Weights of a small masked spectrogram model.
Model: log mel input, encoder arch vit, encoder norm rmsnorm, encoder activation gelu, encoder patch size [64, 2], encoder layers 16, encoder width 384, decoder layers 6.
Training: adamw at rate 0.0014, 7700 steps, batches of 128.
Data: 78125 training examples, 12.6 epochs.
Rows from block 4 of the encoder, named by matrix and row number. Rows with one number belong to one neuron. Each number is 128 + 32 x the weight over its row's rms, rounded and kept within 0 to 255. All counts start at 0. Numbers have three digits each. After the name is the row's rms in percent of the matrix's.
# fc1: MLP up (encoder.blocks.4.mlp.fc1.weight, 1152x384), inputs 256-383
# fc2: MLP down (encoder.blocks.4.mlp.fc2.weight, 384x1152, transposed), outputs 256-383
fc1.69 116:128128128128113103128128076056128128080128113115119128128009118128086128128100079067128128091063128105195099128077091124128081000128038128045044073000116116088122128128128116066128062128067114128089114102000000000070040128206128104011128128128053054092090128080058128127109128128028128103087128073128128071047128101120128128094128128113066052128118128019050128128128128128105080128128
fc2.69 014:142255127128129112128132133132126124130128131127121115128127130226117129189128131119131121127141133126128120132129128125128131129164139143127130138158255127129133122136147132128134127127125212128128127133128128127143130136055129126128124131128127125131126126127131135128131149127113130128121128130131129127128136130128126128128130128126128122128134131129151133130128129131132129129144
fc1.71 127:128128128128115111128127112070128128126127126128128128124046128128057128128128096094127128122114128031140044128045125093128118000128000098047056125000128125102123128128119115123128055128061128128039108071000017000127112128225128120051128128128076118025126128048128128118089128128038128128110128039126128084104109128091125128128128128100108128128128128018083128128128127128069123120128
fc2.71 012:135198127132133124102135137134124129132129131127130086127128129133108132186128126134133122129150127122128164088128134131104134136140171147128130136148255127133131123127164132129133061124122151128139129128128128114113130120000138130129119132128127127119127126127136144129152139137140132130134124129133126127128138140128068132128129130128128118123134139129129129131128142127131135130124
fc1.72 153:132049128137122128131128132128129132124128125126129128128111128127126130125127112122126127118125128121125115128073127128128128043128059072126118122103131124117128125118123127124126089121112119128125127093000000089128108089173115127106119104128127109040123129118129128129127112128013126126099128125130126127127128121125127128126129127115125122124128119122127128128128128108124128118133
fc2.72 080:137203128128127118119127129129127129133129131130129124130128128129126129128128141128129128130134125127255141126128122129141133136129134000128130131142129128130128138149132129128131128128128133128175128152128128124139131129082132125129133128129129128130129132128126132129132128135124130131138128139130135128128130133128129129128128129130128136138129132136128125130129130133129129129120
fc1.73 126:128128128128105097128126093095128128090126111128128128065074128128060127128053105090128128115128128128148077128047126047128120000128001098097008126036128121117126128128128112128128036128053128128061113088000057000128075128235127109052128128128121042110111128094128128127095128128049128127105128073126100121072128128011128128126128128105096128128128128000077128128128127128101126128128
fc2.73 015:134255127130132128118133133133125128132129132127129087127127129132113131194128128130132123128138128125130188090127133130118129129129150143127129133132255127131128124128180131128134034127123145128130129130128128118121131119000133128128120132129127127118127127127133141128142145131131131129129126129133126127129136138128057131128129128128128121127134135128128132130129138128132132129132
fc1.77 136:132004128134125131132128130128128129127123122127128128128104128124125128128127119125125121121127128122126126127078127128127114000130128128128126112045129125116127124114127125122123068120115117128128127094000068058118102014158123127108120127128127126038124129114129128129126119128000121123128125113115124127126127127128124128124128125127124107120128104097127127128128127128124128115127
fc2.77 146:132144128128129118127129127128128255129128129128128128129127128131127128128128129127128128129131126128255142126128122129225129128130161000128130129130154128129127131130156132128129128128128145128141128134128128127128130129108136126128139130128128128129128128128129130129130128131125129128143128134130132128127128130128127129128128128131129132135132131130145126134128129133128128129126
fc1.78 132:127128128128118109128122127107127128099107115112127128123114122128115127127127106120117126112111128119128099128083127116127119000127117050117102129116126112118127124127114126115125115123116000128116126114000088100128113128193112126090127127128126093103116128109125111125126119122000118113126127113127127118104124118106128125128128128114107126121127128119124128125105122128127126126144
fc2.78 052:132153128129130126122131130130128143134128130128130124129128129129122130133128132129128127129137127127236173065130129130127135137131151000127129131167147128131131127128255136128130096127126130128167129128131140089125131129000130129130127131131130128130129128128129141129139130140129131128173127129129128130128130142129109130128128128129128128128132136128190125130128134128129131128126
fc1.80 108:128072128128119127128126125112124128119124121127125127126109126128119127128128115121123126124125128115128114128107122118128117000126108106125111128033126123117126127127122126122128116000121124128033125109000027102128125126255126123105128128128127119113122127118125123126126124125045128128124127119127127127115127127122127122128128128109121126123127128111124128128128123122127127128131
fc2.80 046:130157128128129123121130129130127129130128130128129123128126128129119129128128128128128127129131127126187162117127129129126128128131130000128129131129140127130128127129131129128130115127127131128136129129128128127125129127000130129129125129128128128126128127128130137129133130132126130128128127128130127128129129130128122129128128129129128126127129131129128125129128131128129129129126
fc1.83 116:128128128128117115128126123104126128111116119126127128121102127128112127128128108086123124114128128121128114128080123112128117000127022070123102128092127118117126128126127127125128089128110000128062122098000033078128116128173118124084128128128123113055118128107126125125125128125012128123127127095127127124099127127079128124128128128105125127124128128054126128128128125127127126125128
fc2.83 021:131206127129133128121133132132127129134129132128129115128128129130119131130128131129129125130139127126157176108127132131126129138129132000127131131129148127132131126129147131128130111127125132128156129129128130121124130128000133129130124131129127128129128127127133143129143131138131131129129126129131126128129133141129119131128129128129128125127128137128128126130128133127130132129125
fc1.85 127:129000128130125128130125129121128131127114118126128128128067128126122128128127116124124122122127128102126124128079126127050107000127126115123111109101128123109128124122127029118126052110109120128128127099000000088118128042255125127110125128128128121055125129099130128129126119058036123125011125082128126127116127125123127125127128126118124118124127127063125128128128127099125128123127
fc2.85 165:131137128128128118125129128127128255129128129128128126129127128139127128132128128129129128129131126128255136125128128128128128128130158000128128129143144128129122138159164129128132122128128154128135128149106116119128131127096134128128153149128128128127128128128126130128130137130125129128131128131129130128127128131128126129128128128130129129131135136129133127142128130129129128129121
fc1.86 128:128123128128124123128127128114127128112121125125127128126116127128098128127128117118123125115121128118128107128095126118128120000126000090127110128118127125117127127128119126123126103128122121128110126105000027110128123126184125124111128128128127120098123128122126112128000124122008125128126127123127128127118127126125128123128128128118124126122127128120125128126126125127127127125144
fc2.86 034:131161128129131128118131132131128132133128132128129124129128128129121130128128131129129127130130128127201155116127129129131128137128131000128129131128134127130129127130131129128130116127126130128185129129130132126127131128000130129129126128129128128129129128128130145129134129142128130128129127129131126128129130130128126130128128128129128127127128134129128124130128131134129130128125
fc1.88 131:128094128128122121128125126119125128123122122128128128125119126128118128128128113118124128124127128120128114128098124120128120057128008085088114128111128124121125128125125127128128098128112124128000116110000000088128122106164122124104128128128126119101122127120127126128125128127045127125127127099127127127104127123115128124128128128111112127126128128092126128128128125123128125126128
fc2.88 016:130194127129133130126136136134127133134130133128129123128128129129124131128130134129130126129131128128177168107127130130126128144129129000127132131132132127133128126128130132128130115127125132128136129131133128120116133129000128128129121128129127128132128127127131149128135130133130130128128127129132126128131135133128119131127129129129128125128128135128128123128128129128131130129125
fc1.89 128:128127128128118121128122123119120128113090121113127128121126126128116127128127112026114125111123128124128111128094125117127122000126107020127117128120127111120127126123122126118124095128107096128091119112000070088128112125187116124106127128128127120083119128108126115125127126127000125103127127090127127127108119125000128123126128128100112125122128126053125128111128124128126127126139
fc2.89 050:129173128128131112124130130130128153131129131128129125128128129128123129129129128129129127130137127127195176111127128129126129138131138000128129129129174127131128127127154134128129100127127130128157129129128133121124129127000130127129126130129127128128128127128130136129135129134141130128129127129129128128128130134129118130128128128129128127128128133128132125130128130128129130128126
fc1.90 111:128110128128128128128128127118128128123125124128127128127124127127119128128128120121125127128128128118129118127099125121128121000127105119127109128112127127115127128127127127126128107128117126128086126110000000089127128128155125125106128128128126122118126127122128126128126128127056128127127128120127127127119112127125126123128128127114125127124127128106125128128128127128128127127128
fc2.90 036:134255127128130125124131130130127128131128131128129122128127128131122129128128132128129126130134128127146134123128129129128129128129129000127129133129140127131129127131135129128131123127126133128142128130128128125130130129049131128129124128128129128129128127128131138128133130133124130128128128128130127128128131131128127129128129129129128128127129134129128126129129130129130129129125
fc1.92 128:129088128129128128128128128125128129124122125127128128127120127127123128127127115117124126126127128118129060128091126125128124019127000126127112128116127126116126127124126126125128079126112119128120125105000000092125122114186121127113128128128127121101125127120127125128125128127061127127127127119127127127121127125123127123128128127118119125123127128112126128128128127126128128120133
fc2.92 053:131155128128129126119130130130127129131128130128129121129127129129125129128128129128128127129135128126194143123128128128130128129128129000128129130128151128130129128133131129128131123128127131128154128130128128118128130128054130128129126128128129128127128128128130136128133129133124129129128128128130127128128130130128127129128128128129128128127128132129128126129129130130129129129126
fc1.93 138:128128128129128120128128128105128129111112123125128128128125128128116128127127113118124127110127128118128103128103127116128124000127112113124098129112127125111127124127124127118125122127114125128093126109000000092127124128169112126097128125128126125113126128116128123128126124124023128128127127123127128127118127122126128122128128128120124127122127128123125128128122127118127127125142
fc2.93 039:137159128129129123109131132130126129133128132129131111128128129130119131129127148132129127130141128127207189112130131129127130139129162000127129134182140128132133128146142129129134100127126133128182130130131136100127131130000134129130124132130132128132130128128129145129140130143124130129129128130131128128129132141129128129129128129130128129128132139130131124131129134127130130129125
fc1.94 129:128128128128117110128063081051127128126127128128111128126031128128003128126128086064126128123097128125131047128014128116128108000128000072077063125041128127122128128128111038128128051128113114130031092075000000085128122127226128119044128128128124108073125128117128128126122079114027128128075127051128128109090128128117125123122128128118091128128128128027048128122128127126127126128128
fc2.94 009:128206127129131130112134143135126128137128133127129095127128128129119134130129128131134125128133128128131142064126137128117128158129183146128130132130130127129133123127149130128130107126123133128141129129138128118107131127000128129128121128129127126126127127127131141128144138132126130129130125129132125128131138128128120131129128129128128119125128133130128128128128128125133136129130
fc1.95 132:128128128128123128128127127117125128125127126128128128126123127128121128128128126123124127128128128127128122128120126120128121006128038096127121128115128127127128128128124127128128116128127127128120127112000124114128128128146128126122128128128128122128126128127128127128071128127084128128127128124127128127122128127125128125128128128122128127126128128106125128128128127128128127128128
fc2.95 043:135255128128129119128131131130127128130128130128128123128127128132123129129128132124128126128131130126133212103128130128128128130130128000127129130130203128130129126130134129128130127128127136128129128129128128127129130133016130125128126129128128128130128127128128134128129130128126129128128128129130128128129130130128128128128129128128128128128130133128129128129128129128130129128131
fc1.96 141:134000128141131133133128130128129129127128096127129128128128129123127128128126123127125124125127127120124126128101127130127127000132128128127117127086132126108127124124127124116126074115117119127128127106000016081116127016169117128114121124128127125038125129118129129127126117128028119124128124126026124128126127128128125133118130123122127000101127093112128126128128127128123128112127
fc2.96 205:129131128127128119125129125128127193129128129128128126129128129134128128128128128128128128129131125128255135125128122129225129128130168000128129129154138128129123135208130129128129127128128144128131128132093100128131130128118134126128137138128128127128128129128128129128129129130126129128131127134129131128127127130128126129128128128137130131138131135130130127135128129130128128129125
fc1.97 118:128127128128118101128128127114128128127128128128128128128122128128111128128128125126128128128128128128130010128104128122128122000128035015128116128119081128128128128128128128128128111128128128128058128114000082096128128128173128125109128128128128070128128128122128128128128128071033128128128128127128128128112128128128128128128128128114128128128128128072128128128128128128128128128128
fc2.97 014:136241127133130130123134137133127128133128130128128091126127129131115132129128129129129123128134130125129160095127137128122128141130133145128130133133144128132134123132138130128130106127122136128133128129129128122123130131000133129128122129129127127128127127127131143128136136130138130128128126129132126128129136133128070128128129128127128124128128136128128134128128132127132132129133
fc1.98 135:128098128128115122128128123118126128117122119124127128125114128128118127000126116116127127116125128126128116128091123118128119000127042074126111128110127117123126128126066127126128052127117000128108109104000042104128114128183125125106128128128120108069120128113126124126125128125033128123127127099127127128111124127114128123127128128094035127123128128057126128127128126122127126124128
fc2.98 021:129156128128132128121133131132127131134130132128128115128128128129128131129128129129130124130136128125151161103128131130126129144129140000127130130129137127132130126129146130128129113127125130128153128130132131124121130127000130128129125129130128128129128127128132139129143130138129130129130127129130127128131133139129117130127128128129128126128128137128128124128128134127130131129125
fc1.101 136:128128128128126120128128124112128128127115128128127128127127128128113128128128117122125128128128128127128117128123127118128128000127110109128125128120124124127128128128128128126128123128114127128118125121000121118128127128156127125125128128128126128128127128126128127123128128127054128128127128120127128128123127127126128122128128128123118128124128128118127128127128128128128127128128
fc2.101 026:128157127128129084111131128128123130129127129127128105128126129128128130128127125132130126132135127125156148114126131128125129129134153000127129134133134128131129126142137129128137110126125132128133129129126126127125129127080133128129122129127128126124128127127132138129135130134128129129129124128130125127129128133128119130129128129129128127126128142129128128129129131128129131129125
fc1.102 120:128085128128126126128128127112127129116119119124128128125119127127117128127127115110114126113127128120128113128079125118128122000127109114127106128108127122109126126127123126123127083124108120128114122102000066077127121127185117126094128128128125119104118127116128125125126121126003120126127127112127127122111127126119127122124128127111117127122127128035125128127124125126127127122135
fc2.102 033:131155127128130111113131129130125130131128131128129116128126129129120130129128128130130126131138127127194149116127129130126129131129140000127129133128141127130130127138139129128133111127126131128160129130128128126127129127000133129129124130128128128129128127128132140129137129137125130128129126129130126128129131136129124130129128129130128127127128137129128123131129132128129130129124
fc1.104 116:128084128128119123128125119115113128117118123124126125122116127128077127128124111114119123115117128121128109128084122116127119000126100080127118126106121107120125126124118125122127088128112113128110104103000113093128118106216122123094128128128123115081116127115126118126125125124000123118121127068126127127101117126104127118125128127083095126123127128088124128082128120127126127126137
fc2.104 039:128169127128130112125130129130127129131128130128129125128126128128125129128129128128129126129134127127221158113127129129126128129129130000128129130129143127130126128128132130128129118127127130128140129129128128126125129127013129128129126129128127128127128127128130136129133129133129130128128127129129127128129129132128116129128128128129128126127128132128128124128128130128129130129126
fc1.105 130:128076128128123123128128122124126128118121123124127128126127127128118127127127119117125126112011128126128118128109121120083123000126105064127122128115127111123126126123119126126127107128109112128000112115000058098128114119186121125111128128128125120090120127111127121128126128124023128114122127093127127128109120126105128124128128128110086127124128128089126128062128125128125126127129
fc2.105 028:129151127128134129123134131131127135133129131128128127128128128128126129129130128129129127130130127127154164098127130129125128143129130000128130128129135127131121127127130131128129116126126129128150129129128132125121130123000129129129126128128127128125128127128129143129136129133132130128128126129130126128130131133128114131128128129129128124127128130128128123128128131128129131129126
fc1.108 113:129077128129129128129128127127104129127121124125128128127127127126123128128127118119125127126127128123129123128108125126128126000127110127127121125114127046111127127123127127126128083091110119128124117106000000081061122113250123127104104128128126119090125127116129127126126128128056128124127127110126127127125127127118124123127128127112112127124127128106125128128128127128126128125127
fc2.108 070:130191128128129117122129129129127129129128130128129124129127128129125129128128128129129127129132126126196135125128127129127129128131129000128129131129134127129128128129131129128130125128127131128134128129127127127128129128051130128128126129128129128127128128128129132129132129131125129128128127128129127128128128129128127129128128129129128127127128130129128125129128130129129129129126
fc1.109 118:127128128128120118128125127106126128111106120123127128126121126128119127127127106118118127109115128112128104128093126115128121000127116120124103129113127123115126127127119126115127111126114123128115125110000095091128120128183111126101127128128126122109123127121125114125126122124021121127126127122126127117110127115117128124128128128115123126121127128120124128127090125124127126124144
fc2.109 059:134150128128129125125130130129128128131128130128129126128127130130120129128128132129128127129134128127206184115128128129127128131134130000127129131135153128130130128130154129128131086127127130128145128129128129116127130130024132128129126130129128128129129128128130138129133129137127130128129128128130127128128130136128117129128128128129128128128131133128128127129128131132129129128126
fc1.110 130:128128128128111117128126077082128128125128126128050128107000128126057128128128072032126128125128128084152060128038125119128109000128000085078013125010106128098128128128128128128128075128109099128015098053000008047128120126201128075063128115128127109098125128117128128128093128128027128128059127053128128109101128124107122126127128128125093115128128128029047128128128126124128126099128
fc2.110 009:133230126134131132120138145135124128134129131127128096126127129132105133131128128130137124128142130125127138077127137128119127165129165146128130133133148127129138119133140129128129081127119147128134128130142128114107132128000128128128115129130127126124125126126131142128148140127124130127129124129134126128130142129128074132129129129127128118128128136128128131128128127126133133128136
fc1.112 128:128073128128118122128123126120116128116115121113127128120103126128120128126127110119118127115116128124128104128086124122128120000126105041127114128115127112119127126125120127121124117128111114128000121112000029084128112105179116124102128128128127119000116127113127122127126125126027124104002127086127127127108125124022128124128128128121106125123128128110126128127128125126125126127135
fc2.112 036:129215127129132115122132131131128169133129132128129123129128128128126130129130128130129127130137127127180160112127131129126129138131146000128130129134135127131126127127141132128131114127126131128166129130131132125122130125000131129129125129129128128128128128128129138129137130136130129128129126129130128128129131134128120130128128128129128129127128134129128124130128131128129131128125
fc1.116 145:131035128134122129131128129128128131126127124126128128128118128125124128056127117119125127119127128118128120128087126128128120000127112128059117123114128124109128124120127125126127092113108118128108116096000000000124119109170115127099124127128125124058123128115129128129126118128020125126128127078128126128127127123122127126126128126110115124120127126109127128128128128108123128121128
fc2.116 055:130171128128128111117130129129127129133129132128129123131127128129128129128128130129130127130133123127232139122128123129135129129129136000128129132135129127131128130141133129128130127128127130128161128138128128126131129128075131127129126128128130128128129130128127133129134129135121129129129128134129130128128130131128128129128128130131128133136128134131129123129128130128129130129121
fc1.118 116:128137128128129128128071133124128128132128128129130128129128127115000133128128128034017128128127139104126102128126127123129125128132128127131128102127128128128125125127128128128128128124128114130123127129128128129128130128125130128128128130131129128128128135124126125130000125128131128092129129045128130130121128128128123125110129128119126132130129102000129135098128126123128116128168
fc2.118 074:128159128128128128129128129128128128128128128128126128128127128203135128128128128125128125128129128128128126136128135127129131000129127131128128139129128127128130128129127128128134128128128218128127128128000127129129128129142128127128128132128127127128128128128129128128128130128117128128125129128128129128128128128128128128128128128128128126127130128129128129128128128131128127128132
fc1.119 121:129000128129128128129128127127128129126124122127128128126113128126122127128127117117125115125125128116128123128089125127128122000127098127127123127088127123115127127122127124125128066121111113128124117099000000099119124101194122126114128128128126120092124127118128126125125124128029126127127127111127127127126127126123137123127128127110112125117127122103126128127128126121125128119129
fc2.119 062:130158128127129115120129128129127129129128130128129123129127128129127128128128128127129127129132125126209136123128128129127129128130129000128129131129131127129128128130130129128130124128128130128134128130127127127129129128066130128129126128128129128126128128128128132129132129133121129128128128128129127128128128129128126129128128129129128127129128131129128125129128130129129129129126
fc1.121 127:128128128128124119128127128111127129107113120120127128126122125128122128123127104114115127114119128122128102128092126120128122000126106089127104129113127120116127125127109126118124119128114115128079126110000061092128113125189112126103128126128127116013119128119126115127126124122023128122125127121127127121120127112115128125128128128114122126122127128123124128127121126124127127125146
fc2.121 040:130159128129130128120131131130128133133129132128131124129127129129121130129128144130129127130139127128233155118130128130131130138129146000128129132145133128131131128137176130128131115127126130128183129129132138112125131129000132129129126129130129128130129128128131144129138129156126130128135127129130126128129131138129126130128128129130128132127128136129129124131128131134129131128125
fc1.123 128:130000128130129129130128128128128129127127122126128128127127128124034128128127119125125106126125128116126124128096125128126121000127124128126124126106127121115128126122127125122125075114118116127128124108000000102119127103255125127119126127128127122091126128118040127098126121128000123127127125119127127127126127126127127124127129127109121126111126115117126128127128126118125128122128
fc2.123 145:130184128128128120123129128128128128129128129128128126129127128128126128128128128128128128129131125127255150117128126128127128128133142000128128129128136128129112128128131129128129125128128133128133128129114122128128131127046131128128137129128128128124128128128127130128131129130126129128128127133128128128128128129128116128128128129130128127128131129129128126129128130129128128129126
fc1.124 120:128117128128125125128128128113128129112114119125128128125119128128118128127127111114119127116127128117128082128090126117128119000127105107127101128041127121112126126125127127117127099126110124128106124102000000075127121127177114126098128128128125118101120127116127126125126119127008126126127127109127127126114127123120127123128128128108119127122127128105126128128128126124126127124134
fc2.124 035:133164128128130120117131130130126129131129132128129120128127129130119130129128131130130127130138128126203181119127129130127129131129139000127129133137146127131131127135138129128133103127126132128157129130128128125128130129009132129129123130129129128129128127128131140129137130136124130129129127129130126128128132134128126130128128129130128127127130136129128124130129133128130130129125
fc1.125 129:129125128130121125128128129106127130113113122122128128126125127127116128127127110112119126116127128120127114128087127121127122000127014076127112128116127121113128125124033126119124074126108116128118125101000000091128117112247112125103127043128127120082122128117126124127126121128000123125127127112128127127118127121122128123127128128114119117121127128104125128126128126118126128121141
fc2.125 051:129155128128129117115130131130127130131128131128129121129127129129122130128128133130129127130137127127255173092127127129131129132129141000128129131137130127131129129132134129128131113127127130128177129129129129091126130128000131127129126131129129128128129128128128138129135128135124130129129127129130129128129130135128104129128128129130128132127128134130129125130129131130129131129125
fc1.126 131:128128128128111122128128072109128128126101123128128128055022128128062099128128077080128128123096128099144090128094125123128087000128000107103070128005096126126128128128128128128128058128098108128007065085000000000128056128204128120055128128128099044061126128073128128121112128123047128112072128059118120123095128128117128126128128128125064128128128128007073128116128127128128113128128
fc2.126 006:138214125137134129105142145137122127136129132127128069125127130133102135135128128131141121128142129124126152083128141130101129151133173155128130139132221129130145118137164129129132088125117157128138129132127128110112136128000134128128112130129126128124125126125136151128165147133118130129133123129136125128131149140128118135129129131126128113128128136128128132129128129125135138129133
fc1.127 129:128128128128117122128111113100128128101127118128121128127051128128032128126128087065128128128100128127144057128022128109128086000128000110107000128020081128125128128128099128128128066128119093128018074081000000038128122128200128119046128128128128090067128128093128128127123128127028128128083128073128128125098128091109128123128128128126082101128128128005074128124128128113128126126128
fc2.127 011:132197127131130129110134142134125128135128132128128088127128129132113132132129128131134125128137129124131160095128134128117127140130171146128131131132197128130134122129137129129130099126124147128131128131129128117113131128000133128128116129129127126123126127127131138128137137129129130131131125129133126128131138129128065132129129130126128120127128134130128130129128129126133134129133
fc1.128 128:129080128129124128128128128124127129117111121124128128127126128124116128128127114113119126119126128120128120128103125121127037000126112119127116128112127122114127125122127126118124097125107114128120123103000029100127123121193118126112128126128126123102122127117128126121126122128000127126106127109127127127123127125122127117125128128108110127121127128107082128127128126118126128123139
fc2.128 058:130141128127129098114129128128125129129128130128128119128126128129126129128128127131130127130136127126231157122127128127127129128132201000128129131135153127129128130144134129128135103126127138128142129132127127123127129122047132127129125130128129127126128128128126133129133130133125129129128127129129129127129129131128126129128128129130128127128128140129128125130128131129129129129126
fc1.130 131:128128168128124119128128127122128128127116128127127128127127128128116128128128117123126128128128128128129115128123127119128128000127039119128125128121126125126128128128128128124128125128120127128117126122000120122128128128160127125126128128128126127128127128125128127125128128124064128128127128123127128128126127128127128122128128128124125128124128128123126128128128128128128126128129
fc2.130 023:128164127128129104107131129130124129130128129127129105127126129129122131128126128131130126131136128126144143113126133129126128135132142000127129134135132128131131126136136129128137109127124132128134129129128128127125129130079133129129123129128129127129128127127133142128137130134126129129129125129131125128129131132128121130129128128129128127126128137129128129129129130127130132129125
fc1.131 139:129051128129121128129128128126127129122123119126128128127115128128124128122127071116124126120094128118128112128081124127128121000127110117127114111000127119111127126120126126120125089120027113128051112098000000074124065106179118126093126128128126123075121127114128126126126116128015123123127127113127127127123127126118125124127128127109010022125127116107127128128128125128125128120128
fc2.131 044:131197128128130123120131128130127131130129132128129128129128128129124128128128130126130127130132127127222147123130127129136130131128130000127130131129132127129128129132129129128130123128127131128148128141128128125129130128033131128129125128128128128129128127128130134129134129136126130128129128129131131128127131129128126130128128130130128129141128132129129123131129129131129129129124
fc1.133 115:128128128128118118128125124117126128113118123113127128124124126128114127000126116113124126109121128126128111128103123114128120000126105110127112128114126114119124127125116126126127100128110113128104118111000074098128111124184119126103128128128125112089121127112126116127125128121000128121123127104126127127111122127102127123126128128108106126123128128102124128125128125127127126126141
fc2.133 025:129167127128132128123132131131127129132128131128129126128127128128123130128128132129128126130134127127198144115127130129126128137129132000128130131128134127132129127129133130128129120127126129128154129129129129125125130128000129129129126128129127128129128127128131143129138130136130130128129127128130126128129132133128122130128128128129128126127128135128128123128128131128130131129125
fc1.134 139:128085128128124124128125122122122128122111123125000128119117127128117127128124114122118125117120128123128116096101124122127123000126104077127122128114126115125127126123125126124127101128000118128000109104000033096128114116197119125111128128128125124088119127111128124128126127128000128108127127023127127128106124126113128124126128128100102127124128128077126128000128125128125126126130
fc2.134 048:131143128128130109122132131130127213133128130128129127128128128130125130129129128130129127130146126126183174100127130129124128136132158000128129129130182127131128127127172134128130119125127133128142129130128128113120130118000132127129125129128128128128128127128127136129135129132131130128128126129129127127129129132128108130128128129129128126127128131129128125129128130128130131128127
fc1.136 126:131000128131129130131128128128128129127128122126128128127128128126124128128126119122125118121125128119127124128086126128128068000127124128126120127033128124104127126125127124124126076109112116128128115104000000078120123108186120127114124127128126121088124128117129128127126119128022120125127126000127126127126127127125125124121128125109119126118126109117127128128128127128125128120127
fc2.136 132:130134128128128121123129128128127128129128129128128125129127128129127128128128128128128128129131125127214141124128128128128129128130139000128128129129139128129127128129132129128129126128128133128133128130127127127129130127073130128128127129128128128126128128128127130128131130131124129128130127129129128128128128129128126129128128129129128128129130130129128126130128130129128128129126
fc1.138 251:132124128140129130128128128128169133132130128128129130128129128115000129129121128130128128120127126127255128126128127112128134128127000128128119121123128128129128130124128128127128086128120129127129128128128128115128120128128130128128128128127105128129112129129130128129130128131255128129129137111128106127114129117032080128126128128129127128124128127105128127130139128137128128128127
fc2.138 454:128000128045127128127126089126127126128129128128128128128130129130128128128127129135128127135128128130144123186138105129130138106128128255126128145129118127154255132129125128128131131128129130128129128128109128131134132130134133126129061128128132128145130127128128128129141128129196128128128132128129132128128121135129131127129128129129128129128129128128128128129128129144128128128124
fc1.139 110:128128128128124118128128126096128128128128128128077128127103128128060128128128109124128128128128128128129106128121127121128126000128000064127107128103128128126128128128128128128128112128128128128109128107000086088128128128188128125096128128128128128128128128125128128128127128127073128128128128128128128127111128128128128128128128128128128128128128128113128128128126128120128128107127
fc2.139 022:139255127130129129126131132130126126129128129128128111127127129131109130144127133128129125128133131126131133122127132129125129130130127144127129135128150128130134125132139129128134102127124136128131128129127128125128130133000131128129125135128128128129127127127133143128136134129125130128128128128131127128128133137128113128128129128127128128128146134128128133128129134129130130128132
fc1.141 139:128108128128116117128125123115126128110115123122127128124126125128118127128122115118125126108120128126128113128098124116127121000126113096127106129118124107119126127126115127124127110128115118128043115110000106105128111128209117125105128128128126112100119128109126114124126128123016128124121127117127127127106120126107128119124128128116118000123128128112123128125127125118126126127137
fc2.141 043:130144128128130117117132131130128131133128129128129121128128128128123130129129129129129127130132127126255163103127130129125129137129139000128129130129138128131128127128139131128130103127126129128138128128129133125123130126000130129130126131129128128129128128128130139129137130136130130128129126128130129128129130138128106130128128128128128126127128132128133125129128134128130130128126
fc1.143 117:130006128130128128129127128119128129126120122126128128127115127127124128114127112119125116116124128075128097128075126126128124000127120128127107128100127126112127127123120125121126080126112119128125125100000000089122125113200117127106126127128127122086124128121128126128126118127000120127126127124127127125124127125126127125127128127119126125118127128121124128128127127118126128119134
fc2.143 087:133152128128128119122129129129127128130128130128129125129126128129125129128128129128128127129133127128242169104128127129128129128130133000128129131129142128130129128130133129128130118128127130128142128129128128120129130128048131128129127129128128128128129128128127133129132128132124130128128128128129128128128129131128118129128128128129128128129131132129128126129128131130129129129126
fc1.144 109:129070128128128128128126127118127128126126102128128128126114127127118128128127116118123121124127128107129123128089124125128122000127111124127113128111127127112127127127125124127128084127111122128122124105000000093124128115190126126110127128128126121110124127123128125128125126127040121127003127116126127126121127126127125123128128127115122127123127128105124128128128126124128128122130
fc2.144 055:132167128128129116125130129129127128130128130128129125129126128130124129128128130127129127129132128127162136124128128129127129128129129000127129131129139127130129128130132129128130125128127130128135128130127128127129129128079131128128126129128128128128128127128129134128131129132125129128128127128129127128128129130128127129128128128129128127128128132129128126129128131129129129129126
fc1.147 138:128103128128120124128126128123126128117105120123128128122125128128121127000125117116120126114099128123128115107085124120128121000126050070127112128115127117118127126122118126123125053127112118128097114107000048086128109124206120124093128128128127116086123128111128118127126126127000125109127127096127127127111127126111128124127128128107113126095128125000126128127128124113126126123133
fc2.147 040:131153128129130108124133132131128169132130131128129124129128129129125130129128129128130126129140127128193167083127128129128128150128161000128130129134158127131126127130168130128129116127127131128177129130133139086123129121000132128129127130129128128129129128128130136129136130135129131128130127129130135128129131136128121130128128128129128136128128141128130125129128132127130130129126
fc1.148 113:130075128129129128129127127117128129124125118125128128126122127127125128127126117122125124119125128117129123128081125126128124026127124128126104128117127125110127127128117125124128000123115106128125125109000028081123124054209118126104121128127125119088122128122128126128126125127048118126127127125126127117119127126123126125124128127112127126123127128124124128128125127127127128123132
fc2.148 105:132140128128129122126129128129128138129128129128129127129127129129125129128128130128128127129131128128177151126128128129128129128133129000128128130130142128129128128130173129128130123128127130128137128130122128127129131128096132128128127140128128128129128128128129132129131131131126130128151128128129128128128129131128127129128128128129128128130133132128143127130128130131129129129127
fc1.149 133:128081128128128127128128128117120128117117117124128128120107127128124000127127108117121115116119128113128118128068121124128061000127111099118078121105127120115128127127115126115128072126113118128106121107000000074127123110255117124079126070128127123081120127116128124127125117128029116122125127116126127002088124125113128123117128128108000053123127123090108128127128122119125128126133
fc2.149 080:131134128128129118119130129129127129131129130128130125129128128129121129131128128130129127129134124127255193110128128129126129129130133000128129130129142127130127128128167130128130114128127133128156129130115128110125129124044135129129131130128128128125129128128129134129135131143127130128150127128129127128128129132128109129128128129130128127127131131129128125130128132130129130129124
fc1.151 103:127128128127121105128128106111128128128127128128128128126089128128078128128128126121128128127128128128133006128106128128128122000128000063127109128106128128127128128128128128128128084128123128128046127099000127074128128128190128127099128128128127128128128128124128128126127128065058128128128128128128128128099128117128128128128128128128128128128128128031128128128127128128128127128128
fc2.151 018:137255127130129130126131134131125125130128129127127097126127128132110130168126128129129123128131131123126148108128135128118128128129128140128129134129214127129132124132141129129138075126123140128129128128126128122126130128000128128128124132129127127119126127127132142128136146128126130128129127129132127128129135136128086128128129127126127124127136134128128134128129136128131131128133